config = dict(
    spec_augment=False,
    num_classes=38,
    inner_norm=False,
    weight_decay=0.1,
)
Rows from block 2 of a small audio embedding model, named by matrix and row number. Rows with one number belong to one neuron. Each number is 50 + 10 x the weight over its row's rms, rounded and kept within 0 to 99. All counts start at 0. After the name is the row's rms in percent of the matrix's.
After each neuron's rows are labels from the 100 clips, of 14976, where the neuron reaches its highest value: "peak on" is the class under the peak; "top examples" is what is common among them. Only what is clearly more common there than usual is listed. The data: synthesised sound scenes: up to three everyday sounds over a background. In brackets: how many of the 100.
# fc1: MLP up (model.blocks.2.mlp.fc1.weight, 1152x192), inputs 96-191
# fc2: MLP down (model.blocks.2.mlp.fc2.weight, 192x1152, transposed), outputs 96-191

fc1.242 102:58 50 59 61 64 46 48 39 51 53 46 50 71 51 64 59 38 49 67 48 43 51 56 44 45 27 59 46 40 48 47 61 54 51 52 49 66 60 64 53 58 36 52 51 61 61 56 57 45 60 58 28 56 58 55 72 50 57 72 54 42 51 50 40 57 54 52 55 55 49 60 43 62 46 50 61 57 51 60 56 40 49 45 38 23 48 60 62 64 54 43 48 37 54 49 49
fc2.242 113:38 53 59 66 45 44 57 45 58 62 57 69 60 38 51 52 39 44 61 46 43 55 54 60 48 36 60 53 38 57 54 47 65 54 40 50 50 46 50 51 60 35 45 45 65 58 47 68 42 62 54 32 27 63 51 49 64 62 50 49 51 30 45 58 54 46 54 54 56 35 43 47 52 61 62 52 43 44 63 51 26 51 51 44 49 21 46 51 50 43 48 43 43 45 61 59
peak on: footsteps (53)
top examples: footsteps (97); first sound: footsteps (95)

fc1.492 091:41 44 42 48 58 63 59 42 63 57 44 48 61 28 54 54 36 40 39 26 38 49 54 49 39 36 49 74 55 27 56 54 55 49 63 41 54 52 65 36 52 44 77 46 64 50 36 45 46 48 45 47 49 68 43 72 61 48 52 24 46 37 40 29 50 44 34 44 40 64 54 52 49 61 56 53 41 41 44 47 38 47 40 64 44 46 67 52 63 61 46 59 68 52 60 52
fc2.492 084:44 29 48 39 46 39 56 31 51 54 46 40 34 40 35 54 46 46 49 40 52 51 53 36 48 51 32 56 42 39 53 58 51 38 62 36 64 56 60 49 54 45 46 53 62 57 45 43 45 70 56 40 37 52 54 55 69 52 53 44 53 47 47 57 68 54 47 43 35 46 60 66 56 45 53 33 57 26 72 30 60 25 50 56 32 43 65 45 43 44 26 61 34 62 52 48
peak on: sawing (31)
top examples: explosion (38); first sound: explosion (36); sawing (31); first sound: sawing (30)

fc1.601 103:52 41 46 55 53 61 52 56 50 58 66 48 49 46 42 51 54 44 55 48 51 44 56 42 44 34 54 47 48 72 55 49 56 66 44 48 48 47 44 50 66 47 43 61 40 67 52 52 41 58 72 24 54 60 53 44 42 61 57 72 41 57 40 49 70 53 45 34 65 53 48 44 47 51 52 33 58 46 51 56 33 41 39 49 33 45 55 67 49 41 43 47 41 50 65 36
fc2.601 108:41 47 33 53 55 55 34 55 48 59 52 56 47 37 42 53 48 43 59 46 50 56 48 45 43 54 61 54 53 77 67 62 44 50 30 46 42 43 40 57 59 60 49 53 58 65 46 56 35 60 76 34 43 57 66 53 43 62 53 64 44 41 39 64 58 56 57 55 53 50 41 39 62 59 49 40 46 44 65 56 30 49 54 45 35 33 44 54 41 54 55 50 49 50 60 39
peak on: footsteps (75)
top examples: footsteps (91); first sound: footsteps (90)

fc1.456 095:52 45 47 58 55 40 58 36 44 61 46 38 59 38 42 54 23 56 60 55 55 57 59 58 58 49 45 64 53 48 49 36 52 53 40 58 40 35 51 34 65 47 55 63 49 59 54 33 38 55 47 50 61 58 54 41 57 43 58 53 45 56 39 43 60 60 39 47 59 52 31 75 56 44 71 38 64 56 49 68 52 55 52 54 50 34 55 47 46 55 51 46 48 49 50 46
fc2.456 095:66 44 45 52 44 54 45 49 45 44 59 41 66 41 53 54 45 76 61 44 46 59 55 71 45 53 52 33 71 67 40 55 36 52 53 56 53 40 47 44 39 60 62 52 41 63 38 55 45 51 66 62 44 59 66 48 56 39 53 47 40 44 43 39 46 47 47 43 56 51 45 46 50 50 43 36 56 49 41 61 32 43 65 42 62 32 41 45 47 60 53 57 61 57 37 35
peak on: laughter (31)
top examples: laughter (69); first sound: laughter (64)

fc1.497 101:55 44 59 54 72 59 65 59 55 58 52 21 50 45 56 36 53 47 44 43 52 58 54 31 53 35 68 61 50 46 36 49 27 40 49 46 49 43 50 52 52 54 58 45 47 62 36 63 51 57 54 40 71 36 49 59 53 37 56 53 79 51 60 29 45 39 45 60 43 73 52 53 60 48 42 44 65 45 40 54 57 41 57 45 47 47 47 56 55 56 33 56 46 33 59 52
fc2.497 101:59 33 46 44 69 58 49 55 53 43 36 38 43 56 43 31 53 54 65 33 56 52 41 53 50 47 52 49 55 47 47 57 28 63 41 46 51 57 48 44 39 64 64 52 45 55 35 50 47 40 55 55 56 56 44 55 59 37 34 38 61 57 36 45 47 42 36 32 58 37 34 45 46 60 35 65 64 55 46 26 56 54 58 51 54 63 55 59 59 51 36 46 55 46 49 47
peak on: sawing (33)
top examples: car passing (46); first sound: car passing (45); sawing (35); first sound: sawing (34)

fc1.500 087:51 61 48 55 31 53 41 55 47 36 40 43 60 46 56 41 49 54 54 42 56 69 60 63 59 55 48 37 51 44 38 35 47 50 59 61 61 63 59 34 58 49 46 40 59 62 50 61 53 47 54 59 48 56 54 68 45 29 61 41 47 45 38 50 40 52 63 66 49 30 51 66 43 58 51 62 53 41 54 53 43 52 69 40 42 36 53 36 52 42 30 43 72 29 37 43
fc2.500 083:43 65 58 65 60 50 38 38 68 54 50 60 52 33 43 40 39 61 46 42 61 60 49 57 30 41 49 68 45 65 46 47 60 36 49 64 33 47 47 55 57 63 47 53 31 39 61 70 36 44 55 57 51 41 60 41 47 45 37 50 50 37 46 49 55 49 54 68 45 40 46 41 46 54 47 52 54 50 69 57 52 58 59 42 38 50 45 50 63 51 49 58 47 51 52 54
peak on: spray hiss (56)
top examples: spray hiss (56); first sound: spray hiss (56); phone ringing (29); first sound: phone ringing (27)

fc1.399 099:65 52 49 51 58 49 59 58 45 66 49 42 54 46 57 39 47 62 43 62 23 60 45 47 56 34 51 58 48 43 56 37 41 52 40 62 41 46 45 51 35 51 52 44 48 54 46 27 42 52 26 41 51 42 46 59 44 52 39 46 29 54 56 41 40 43 61 53 35 48 35 60 57 54 77 59 57 45 42 38 55 59 45 54 33 48 43 60 52 75 43 64 46 61 50 47
fc2.399 103:58 41 37 51 60 53 50 63 57 61 47 57 54 47 69 43 52 56 50 67 60 64 52 65 55 44 74 49 59 49 36 49 43 57 59 53 53 46 39 51 43 65 59 61 33 43 57 59 55 58 55 65 48 40 62 61 47 44 38 42 42 30 55 38 41 37 59 58 60 50 35 54 38 62 46 50 54 70 44 55 43 36 60 54 59 51 45 52 54 55 59 60 57 44 58 53
peak on: laser zap (31)
top examples: explosion (61); first sound: explosion (59); laser zap (34); first sound: laser zap (29)

fc1.228 095:51 51 55 61 56 29 42 31 60 42 61 18 48 36 55 50 56 57 51 50 48 57 49 75 61 49 60 47 53 56 48 42 45 73 57 69 63 54 55 51 50 39 61 57 67 58 40 40 34 53 56 61 54 61 53 55 37 46 58 43 40 43 45 49 53 39 55 35 44 64 47 38 46 53 73 66 65 31 52 46 36 45 51 67 40 62 41 62 41 40 37 49 47 35 63 29
fc2.228 086:47 57 43 40 44 42 37 50 49 46 43 43 36 51 45 50 65 54 54 51 34 59 39 49 62 64 44 44 56 60 53 39 58 44 59 55 57 62 43 47 65 31 43 43 61 46 55 41 51 54 51 46 47 60 69 52 36 50 37 54 41 48 54 60 34 46 54 46 45 62 49 64 36 50 55 46 47 65 37 54 57 58 37 51 62 47 31 70 57 61 51 41 52 52 45 35
peak on: sawing (25)
top examples: frog croaking (41); first sound: frog croaking (38); creak (35); first sound: creak (28)

fc1.209 104:50 40 55 60 27 51 63 40 58 62 45 44 37 58 45 53 49 49 63 52 36 65 27 39 48 44 51 50 37 42 57 54 48 30 48 64 75 55 36 38 22 34 52 63 70 42 36 37 54 44 56 61 41 46 62 49 59 61 47 44 48 50 69 67 61 48 50 48 30 47 55 56 61 52 46 58 38 31 47 42 34 50 53 48 49 65 59 49 59 41 45 40 40 27 55 45
fc2.209 108:64 51 67 31 36 70 55 66 51 44 49 39 55 60 58 37 58 56 49 76 44 61 48 54 34 46 48 39 28 44 48 45 59 78 55 38 65 58 38 56 42 40 37 52 62 54 40 41 65 37 42 53 39 54 54 54 68 62 57 41 58 53 57 54 44 57 58 49 47 48 60 52 57 57 50 37 43 46 54 33 51 37 66 41 63 51 39 56 23 61 23 46 51 43 55 46
peak on: siren (36)
top examples: siren (38); first sound: siren (34)

fc1.168 095:65 45 40 55 44 57 46 59 55 44 42 47 63 53 58 46 46 49 55 31 49 62 54 45 54 47 60 42 60 60 60 35 76 50 53 42 44 53 53 60 58 49 58 47 45 75 47 55 50 55 56 32 59 53 53 52 57 36 58 61 40 51 52 50 65 38 40 45 52 45 44 43 54 51 67 52 63 49 59 56 40 50 48 21 35 52 50 68 54 40 42 56 47 49 62 43
fc2.168 099:30 48 64 58 38 58 48 43 48 63 65 43 53 56 54 54 33 43 62 41 55 51 53 43 36 51 47 48 45 60 55 46 46 59 39 35 35 41 40 48 52 65 55 42 55 55 42 52 44 51 62 40 47 51 51 29 42 61 62 54 56 50 27 68 56 51 65 46 52 48 52 42 57 48 49 58 42 40 65 63 29 51 62 40 40 52 39 51 34 47 54 59 62 33 57 52
peak on: footsteps (84)
top examples: footsteps (94); first sound: footsteps (93)

fc1.83 105:34 60 51 53 43 52 51 53 55 51 44 32 50 45 62 32 38 29 52 37 34 53 59 36 61 51 64 64 59 49 56 46 45 36 64 48 58 45 40 30 46 52 61 52 60 64 54 35 49 69 41 55 53 41 47 54 47 36 53 51 41 37 48 40 52 49 67 42 42 50 29 32 56 44 71 53 51 43 51 37 39 41 58 57 53 53 43 46 51 56 35 67 68 34 60 36
fc2.83 105:41 29 48 38 42 43 57 54 45 43 51 61 40 52 34 51 50 55 58 52 32 50 43 38 44 61 40 62 33 65 54 34 49 49 33 51 73 34 48 46 53 51 58 49 62 61 46 44 57 51 45 59 47 31 34 54 45 51 34 39 46 42 54 61 62 52 49 44 46 47 44 46 40 58 56 46 44 51 42 32 53 45 69 42 60 49 41 49 58 52 17 40 56 37 50 50
peak on: explosion (25)
top examples: explosion (41); whoosh (38); first sound: whoosh (38); first sound: explosion (37)

fc1.648 096:48 53 56 27 47 44 63 38 63 59 52 53 64 49 57 54 43 59 47 52 40 58 44 42 48 46 56 68 43 58 59 48 49 56 63 47 57 52 45 57 51 54 43 58 43 41 35 40 43 42 29 67 47 38 63 68 44 50 56 33 43 58 45 48 47 53 65 55 47 59 42 49 57 33 50 39 39 47 55 61 37 50 38 50 45 32 38 42 41 73 44 65 55 53 52 53
fc2.648 092:54 40 42 40 33 44 65 57 53 57 61 48 69 54 50 68 60 47 52 49 53 52 61 64 64 55 59 50 47 67 58 54 53 68 50 53 62 52 55 50 51 61 34 51 33 64 43 52 60 36 50 54 37 39 70 60 58 47 47 42 37 62 49 60 51 39 62 40 50 67 50 37 51 49 42 42 43 51 59 72 43 38 44 37 46 49 43 44 40 60 32 45 45 30 63 44
peak on: laser zap (66)
top examples: laser zap (71); first sound: laser zap (66)

fc1.241 104:54 58 60 50 21 55 39 44 57 69 69 58 35 40 38 49 44 48 55 44 24 43 45 45 44 47 43 66 48 37 54 44 46 44 56 59 45 47 55 34 67 37 59 54 45 47 46 45 39 53 42 47 27 45 65 41 40 46 59 51 48 48 42 68 54 48 56 53 28 39 49 48 41 62 71 43 59 51 54 50 56 44 65 55 37 62 53 51 33 59 57 54 65 50 52 47
fc2.241 101:61 56 52 54 34 60 46 40 39 47 46 71 56 57 57 55 58 44 59 58 54 39 58 38 49 43 49 61 38 46 48 31 53 49 49 43 77 52 62 58 45 52 43 56 64 41 48 47 62 58 60 55 47 70 33 49 57 53 31 33 51 32 44 62 64 43 51 58 60 46 45 47 40 61 60 58 62 45 45 43 42 41 42 54 56 43 53 55 60 33 40 46 69 28 60 51
peak on: laser zap (73)
top examples: laser zap (79); first sound: laser zap (77)

fc1.328 094:30 35 42 40 41 52 73 55 50 48 56 51 47 54 29 53 33 36 49 49 58 69 28 44 49 41 39 53 38 56 45 59 66 33 58 46 53 49 53 50 38 67 55 65 55 57 43 42 46 51 37 30 47 51 41 59 61 29 48 48 37 45 69 43 48 35 41 54 33 35 36 29 42 68 55 40 45 51 59 39 54 34 47 55 51 52 48 59 50 37 39 41 45 57 70 65
fc2.328 090:63 40 54 30 43 50 57 39 60 53 49 47 38 51 31 48 38 39 54 47 50 51 48 58 40 49 41 42 46 74 44 43 46 42 37 46 69 45 50 59 40 67 57 49 60 59 32 53 50 51 71 57 42 52 42 57 59 65 37 36 64 35 55 69 52 43 44 54 48 47 48 39 49 57 49 59 46 30 47 40 63 64 62 47 36 50 41 56 44 39 31 44 62 31 56 40
peak on: explosion (50)
top examples: explosion (57); first sound: explosion (52); sawing (26); first sound: sawing (26)

fc1.620 108:46 40 49 51 40 60 53 48 51 61 53 38 59 46 72 58 35 50 63 44 50 54 59 47 47 42 63 55 55 53 64 56 65 56 62 45 54 58 54 48 59 47 50 54 47 67 53 54 43 61 52 45 40 66 56 66 44 45 58 56 48 47 47 60 51 42 54 29 53 59 55 46 59 45 69 59 61 40 67 56 55 48 51 32 25 47 42 66 65 37 37 53 45 44 64 49
fc2.620 124:52 55 59 67 32 51 60 49 45 62 72 57 62 42 53 58 36 56 67 36 44 45 55 58 48 40 51 49 53 69 57 50 60 59 44 43 41 33 52 63 53 47 46 54 47 63 41 50 42 44 50 37 39 45 71 48 46 51 62 52 46 59 43 66 48 46 75 44 51 37 53 38 54 52 62 45 41 45 63 65 42 49 59 42 36 43 46 57 42 47 44 56 44 37 67 59
peak on: footsteps (58)
top examples: footsteps (99); first sound: footsteps (99)

fc1.213 099:61 50 41 39 46 58 48 52 55 73 48 54 39 42 42 42 45 47 41 47 26 59 35 40 39 35 56 68 68 39 66 53 50 61 70 57 53 56 67 44 53 48 47 62 65 52 51 48 52 60 43 66 44 34 54 61 57 58 35 28 59 49 35 41 43 54 59 37 31 57 39 51 53 56 55 34 52 50 54 44 49 57 44 52 51 51 48 51 43 61 53 55 44 38 58 37
fc2.213 102:47 39 41 50 46 38 44 31 54 55 64 46 49 44 43 56 44 59 43 53 31 55 49 49 39 65 64 56 41 54 52 61 63 59 63 57 58 60 46 69 57 35 55 56 62 49 59 49 30 56 59 57 44 27 75 62 52 52 57 40 37 50 60 53 50 63 41 53 38 70 56 51 42 42 47 38 26 49 63 42 45 52 57 61 47 48 44 49 62 71 42 43 43 54 31 39
peak on: laser zap (50)
top examples: laser zap (75); first sound: laser zap (73); reverberation (61); text has "reverberant" (61)

fc1.336 099:58 41 49 37 27 60 69 25 58 55 49 48 49 54 51 52 50 62 62 42 45 53 36 40 43 51 33 54 59 58 58 41 66 65 54 50 51 49 45 64 37 51 54 58 50 48 52 51 42 54 35 55 53 66 61 33 51 58 73 55 61 59 35 65 41 51 46 56 39 44 59 50 53 48 56 53 64 33 44 63 44 49 59 59 56 54 65 53 52 33 55 56 59 57 64 51
fc2.336 093:59 36 37 58 53 37 63 47 57 38 44 51 38 52 47 45 67 58 69 73 41 61 58 26 46 63 48 47 47 61 42 47 39 64 40 49 68 52 49 48 39 49 52 66 67 37 37 40 38 42 46 76 55 41 52 48 41 52 33 30 38 52 58 45 61 55 47 49 44 64 45 44 48 31 57 54 43 34 32 42 44 31 61 43 49 61 52 65 72 45 33 53 54 25 49 39
peak on: sawing (38)
top examples: sawing (43); first sound: sawing (41)

fc1.702 100:45 37 54 49 63 37 66 37 57 66 53 44 36 44 57 63 42 49 65 50 44 54 50 53 37 29 72 61 47 64 65 51 43 69 44 43 59 50 44 55 47 40 47 67 42 70 55 43 54 43 33 41 46 47 52 65 46 35 49 45 45 48 60 46 56 43 41 32 42 35 49 45 56 50 61 45 50 67 48 54 47 52 62 38 38 50 63 57 49 61 50 40 46 45 61 48
fc2.702 099:48 38 33 49 40 47 59 57 44 59 58 51 50 49 49 37 46 56 63 42 48 52 48 50 52 52 57 55 40 66 44 43 52 68 50 51 34 47 51 48 69 53 41 68 40 59 34 50 32 49 62 40 46 42 69 48 54 35 50 43 65 63 47 48 45 48 44 49 52 44 46 39 48 52 62 36 42 59 50 58 41 53 54 45 44 45 54 52 41 60 53 47 37 34 53 52
peak on: explosion (34)
top examples: explosion (39); first sound: explosion (34)

fc1.475 098:71 59 50 46 33 51 44 60 63 44 49 31 52 42 53 31 52 56 59 41 42 67 48 59 36 42 34 59 36 50 42 47 55 50 57 74 62 67 56 52 61 37 47 37 51 48 50 51 43 25 46 59 55 45 45 55 31 46 37 33 48 43 38 31 53 45 53 66 38 35 52 44 51 44 56 56 45 50 40 44 48 72 51 47 51 42 49 43 38 43 45 36 56 55 43 58
fc2.475 094:58 56 48 42 40 35 49 64 58 31 40 54 53 55 54 40 52 60 73 49 36 68 48 51 44 40 58 53 41 69 41 43 46 54 43 63 35 49 46 62 51 55 46 46 44 48 44 58 46 47 47 74 56 60 45 51 49 36 28 36 60 39 42 36 41 67 62 65 58 30 52 36 38 63 54 54 57 49 40 36 52 49 66 41 50 41 60 57 58 51 58 65 50 38 53 37
peak on: spray hiss (52)
top examples: spray hiss (59); first sound: spray hiss (58); background: none (46)

fc1.669 097:63 50 48 53 36 50 49 45 48 60 63 39 45 56 23 65 30 44 45 61 34 66 41 60 48 50 49 37 37 66 49 75 39 55 39 62 64 32 47 60 59 59 43 63 57 48 58 38 47 55 58 48 43 67 76 61 50 38 56 40 37 62 57 70 52 62 33 40 46 40 43 57 32 50 59 60 47 46 37 41 55 69 47 53 46 46 41 41 57 61 58 49 44 42 55 31
fc2.669 096:60 38 35 48 39 53 62 44 46 63 64 55 57 41 23 53 59 63 63 48 38 57 30 47 49 46 45 57 46 76 55 53 56 55 48 56 53 43 41 58 50 45 56 47 67 50 35 46 23 47 35 58 47 48 63 56 55 59 42 41 46 37 47 64 33 52 41 56 41 63 50 40 50 51 52 40 25 37 32 49 41 50 52 61 50 24 45 43 67 64 40 43 45 44 52 42
peak on: siren (26)
top examples: siren (32); first sound: siren (25)

fc1.714 099:59 38 44 21 66 58 51 68 49 52 59 43 36 57 54 38 52 43 45 54 56 55 46 46 59 50 53 38 52 39 39 35 38 43 52 46 63 60 31 60 45 52 51 44 58 50 53 60 48 70 50 53 63 50 48 60 41 44 58 42 62 44 62 50 56 43 46 58 57 56 62 48 29 47 45 44 61 40 30 42 60 62 51 48 51 64 38 48 58 48 43 60 58 38 64 48
fc2.714 095:59 46 36 43 78 57 56 54 52 41 59 51 51 46 36 35 51 59 65 59 47 48 33 41 37 38 52 47 52 74 39 46 46 52 28 63 55 57 36 45 43 53 63 47 55 55 46 49 43 47 58 59 63 53 37 58 55 32 43 38 44 43 42 54 62 53 50 41 66 50 51 53 46 41 49 48 43 32 35 41 50 47 57 45 47 46 55 49 66 42 21 39 57 53 55 33
peak on: siren (32)
top examples: siren (54); crying baby (48); first sound: siren (47); first sound: crying baby (40)

fc1.609 093:47 63 48 42 56 45 54 55 61 59 52 48 49 46 54 58 34 36 57 43 44 51 31 42 54 45 42 51 57 49 63 30 57 43 52 38 58 48 49 26 54 31 73 71 60 47 40 31 51 45 47 48 36 35 48 48 50 52 53 51 58 54 56 62 45 47 58 39 29 30 38 71 53 43 60 54 45 34 56 45 40 66 55 56 32 73 42 64 31 45 46 44 42 44 78 38
fc2.609 083:47 54 49 54 65 43 40 62 62 53 31 55 32 49 35 26 57 51 43 46 53 68 35 45 52 46 42 61 34 58 44 27 59 39 37 50 36 41 43 47 57 48 43 32 51 46 55 49 52 48 31 37 64 60 45 40 49 45 37 60 64 40 48 50 54 63 48 52 53 45 44 46 37 38 52 35 55 59 44 52 59 52 59 32 36 26 35 52 36 49 63 43 36 52 61 51
peak on: laughter (33)
top examples: laughter (39); first sound: laughter (36); water drop (30); first sound: water drop (28)

fc1.84 089:37 48 48 42 38 55 66 57 60 44 38 51 49 32 48 46 51 43 43 40 56 63 40 41 47 43 46 55 48 49 44 35 43 50 54 55 71 53 48 47 40 70 53 61 46 55 25 44 52 63 60 24 40 60 44 44 57 64 57 50 38 40 45 60 49 42 39 51 45 58 43 44 49 63 52 47 41 39 41 39 48 32 40 37 31 29 52 59 39 47 46 48 58 40 61 55
fc2.84 079:49 51 46 39 49 44 52 42 53 34 44 42 34 39 36 51 58 42 56 51 42 72 58 48 33 64 46 52 47 64 58 33 50 42 46 56 61 50 43 53 44 42 62 46 40 53 40 51 46 56 59 61 39 43 49 52 44 61 45 41 43 34 53 56 55 56 67 68 35 53 39 45 52 52 55 41 38 38 66 59 55 45 67 59 44 58 49 41 41 40 38 55 55 49 52 30
peak on: explosion (82)
top examples: explosion (85); first sound: explosion (83)

fc1.373 108:40 42 47 52 55 54 71 40 54 60 49 43 44 36 73 58 37 42 69 49 49 41 57 29 45 28 60 54 51 39 69 35 65 51 59 38 65 42 50 47 51 34 56 62 44 63 50 41 45 46 40 47 48 58 55 67 55 45 49 40 40 43 33 51 54 49 58 25 49 56 52 65 58 43 68 53 44 30 51 45 49 44 43 47 45 40 54 44 53 43 30 37 49 34 59 54
fc2.373 118:45 52 53 60 33 56 61 52 50 66 59 54 54 36 61 52 36 39 51 44 40 43 52 50 27 31 65 55 52 48 57 47 52 64 55 41 57 41 56 39 62 46 55 53 58 68 44 51 38 64 45 38 40 63 45 51 62 38 64 40 35 47 27 51 34 62 52 33 63 35 45 55 36 56 62 53 61 38 64 48 23 46 59 47 35 41 42 46 38 55 44 55 63 38 58 54
peak on: footsteps (29)
top examples: footsteps (58); first sound: footsteps (56); explosion (26)

fc1.327 092:45 40 38 54 47 40 55 52 57 42 56 44 67 42 76 47 42 55 54 48 46 47 61 46 45 22 62 50 51 57 61 38 59 54 52 42 63 49 57 57 67 48 57 55 50 81 57 57 47 63 54 44 52 54 63 52 45 34 58 36 39 36 48 42 36 29 46 38 35 49 61 56 34 41 62 49 49 38 44 61 48 49 49 34 34 44 42 51 62 54 27 57 40 39 62 54
fc2.327 087:48 53 70 67 33 41 58 60 47 72 51 57 56 36 62 52 34 56 46 32 34 57 67 68 44 36 65 65 63 51 66 62 41 57 57 44 45 32 60 40 48 56 55 46 57 63 32 35 46 58 40 55 35 56 61 57 62 48 59 54 35 55 35 53 44 46 63 40 47 43 33 49 55 56 62 54 50 38 65 38 34 43 53 58 47 57 60 47 50 49 42 58 51 45 56 54
peak on: footsteps (30); explosion (29)
top examples: footsteps (65); first sound: footsteps (61); explosion (31); first sound: explosion (27)

fc1.586 085:57 45 30 45 43 57 52 46 57 40 51 51 37 52 48 41 62 48 44 31 39 41 29 41 34 40 53 52 58 66 43 39 76 46 50 54 57 54 44 63 45 51 46 57 49 64 49 38 58 55 39 46 51 34 51 50 44 47 64 44 50 58 50 36 46 34 52 60 56 61 37 54 61 43 41 56 44 49 47 39 54 35 55 43 47 57 51 40 40 46 39 55 48 49 66 48
fc2.586 074:58 53 24 38 38 52 50 55 44 39 39 56 51 53 35 48 67 66 52 54 51 52 50 33 56 61 38 39 69 77 55 48 54 56 43 76 50 46 53 51 48 66 57 60 57 37 30 51 47 59 54 54 49 44 53 26 40 56 41 41 44 36 22 54 45 54 47 70 53 60 41 55 53 40 50 54 43 53 34 47 40 56 48 38 62 50 55 48 61 46 49 60 60 27 40 54
peak on: explosion (66)
top examples: explosion (68); first sound: explosion (66)

fc1.346 104:37 50 62 48 39 59 47 35 62 56 58 47 63 55 36 54 23 35 63 59 37 46 42 44 43 50 35 44 43 44 54 66 56 43 63 49 50 53 53 30 41 45 47 56 53 51 40 33 50 50 42 42 44 46 59 56 51 41 41 41 66 69 54 45 68 59 61 51 43 37 38 40 71 58 63 54 48 44 70 32 39 58 60 43 41 54 56 63 42 53 36 47 44 49 64 67
fc2.346 110:65 38 47 49 55 50 48 51 53 58 51 51 48 46 47 59 43 56 61 46 31 49 48 48 42 49 47 60 54 57 45 41 44 57 40 41 67 49 49 36 33 52 58 51 73 49 44 46 55 53 49 58 36 58 45 41 54 56 55 40 76 38 63 49 48 57 30 52 54 36 52 58 63 45 35 58 32 36 43 29 53 51 71 51 39 54 49 62 47 33 42 43 51 42 52 46
peak on: laughter (53)
top examples: laughter (69); first sound: laughter (67); background: none (57)

fc1.317 105:83 62 58 40 51 59 41 59 46 56 45 40 51 39 48 61 48 68 38 47 34 45 39 59 46 50 26 46 60 60 57 60 37 76 42 63 53 45 60 56 69 46 48 54 58 44 27 64 31 35 40 46 62 47 49 46 51 66 65 38 68 47 44 50 41 46 43 42 54 32 49 42 67 47 43 40 48 53 37 50 50 59 55 46 51 56 52 55 37 55 57 44 71 66 42 53
fc2.317 114:67 49 42 56 60 49 46 52 55 65 39 55 60 45 57 56 38 54 45 48 52 42 53 58 39 50 49 54 48 51 43 47 42 55 36 61 48 37 46 52 45 53 43 49 35 52 32 53 40 46 62 47 54 55 59 43 50 36 51 49 44 31 35 37 59 53 44 46 62 40 46 29 46 59 55 43 49 59 45 53 36 46 50 49 47 53 47 50 38 52 56 52 68 38 38 47
peak on: siren (30)
top examples: siren (31); first sound: siren (28)

fc1.81 102:39 48 60 43 63 48 67 31 47 48 61 41 63 39 72 68 35 41 70 49 58 55 56 56 51 36 68 47 60 63 51 30 45 59 52 45 51 45 60 52 57 52 47 62 39 83 51 53 56 59 58 22 56 40 59 58 44 45 54 52 48 54 49 51 53 51 49 42 62 57 45 70 45 53 55 54 65 39 45 61 51 49 45 42 36 57 36 56 57 50 37 60 54 51 63 40
fc2.81 106:58 54 50 67 64 52 47 68 49 64 67 54 58 52 55 49 47 51 58 43 46 53 58 62 56 29 50 60 62 59 45 42 45 52 51 26 42 43 65 53 50 55 33 58 40 61 45 49 46 47 41 30 32 57 60 62 58 47 48 56 58 60 39 60 65 50 59 35 64 39 47 47 50 47 66 54 52 48 67 56 48 39 58 40 38 43 46 45 49 41 39 46 38 48 70 52
peak on: footsteps (46)
top examples: footsteps (99); first sound: footsteps (99)

fc1.231 093:50 35 62 49 49 52 56 45 60 46 56 15 32 53 57 29 36 53 55 39 34 50 49 50 34 35 45 36 53 50 52 36 49 62 65 50 74 56 52 53 49 47 57 61 72 48 34 67 39 56 43 62 34 44 46 54 44 54 70 44 55 47 50 56 52 39 60 31 35 40 56 60 47 47 61 53 48 27 44 30 32 51 60 60 60 54 54 50 52 47 37 49 52 46 44 37
fc2.231 090:50 60 53 50 54 56 45 39 68 44 66 38 44 51 49 35 62 36 41 77 58 62 44 56 32 59 55 35 42 68 51 41 45 77 52 33 52 59 39 70 58 47 33 49 46 47 55 62 45 45 44 43 41 58 57 67 65 54 51 43 34 62 40 75 55 58 46 43 44 59 44 46 43 43 36 56 34 53 52 48 52 59 57 49 42 54 37 62 44 68 39 36 58 56 61 34
peak on: sawing (79)
top examples: sawing (79); first sound: sawing (79)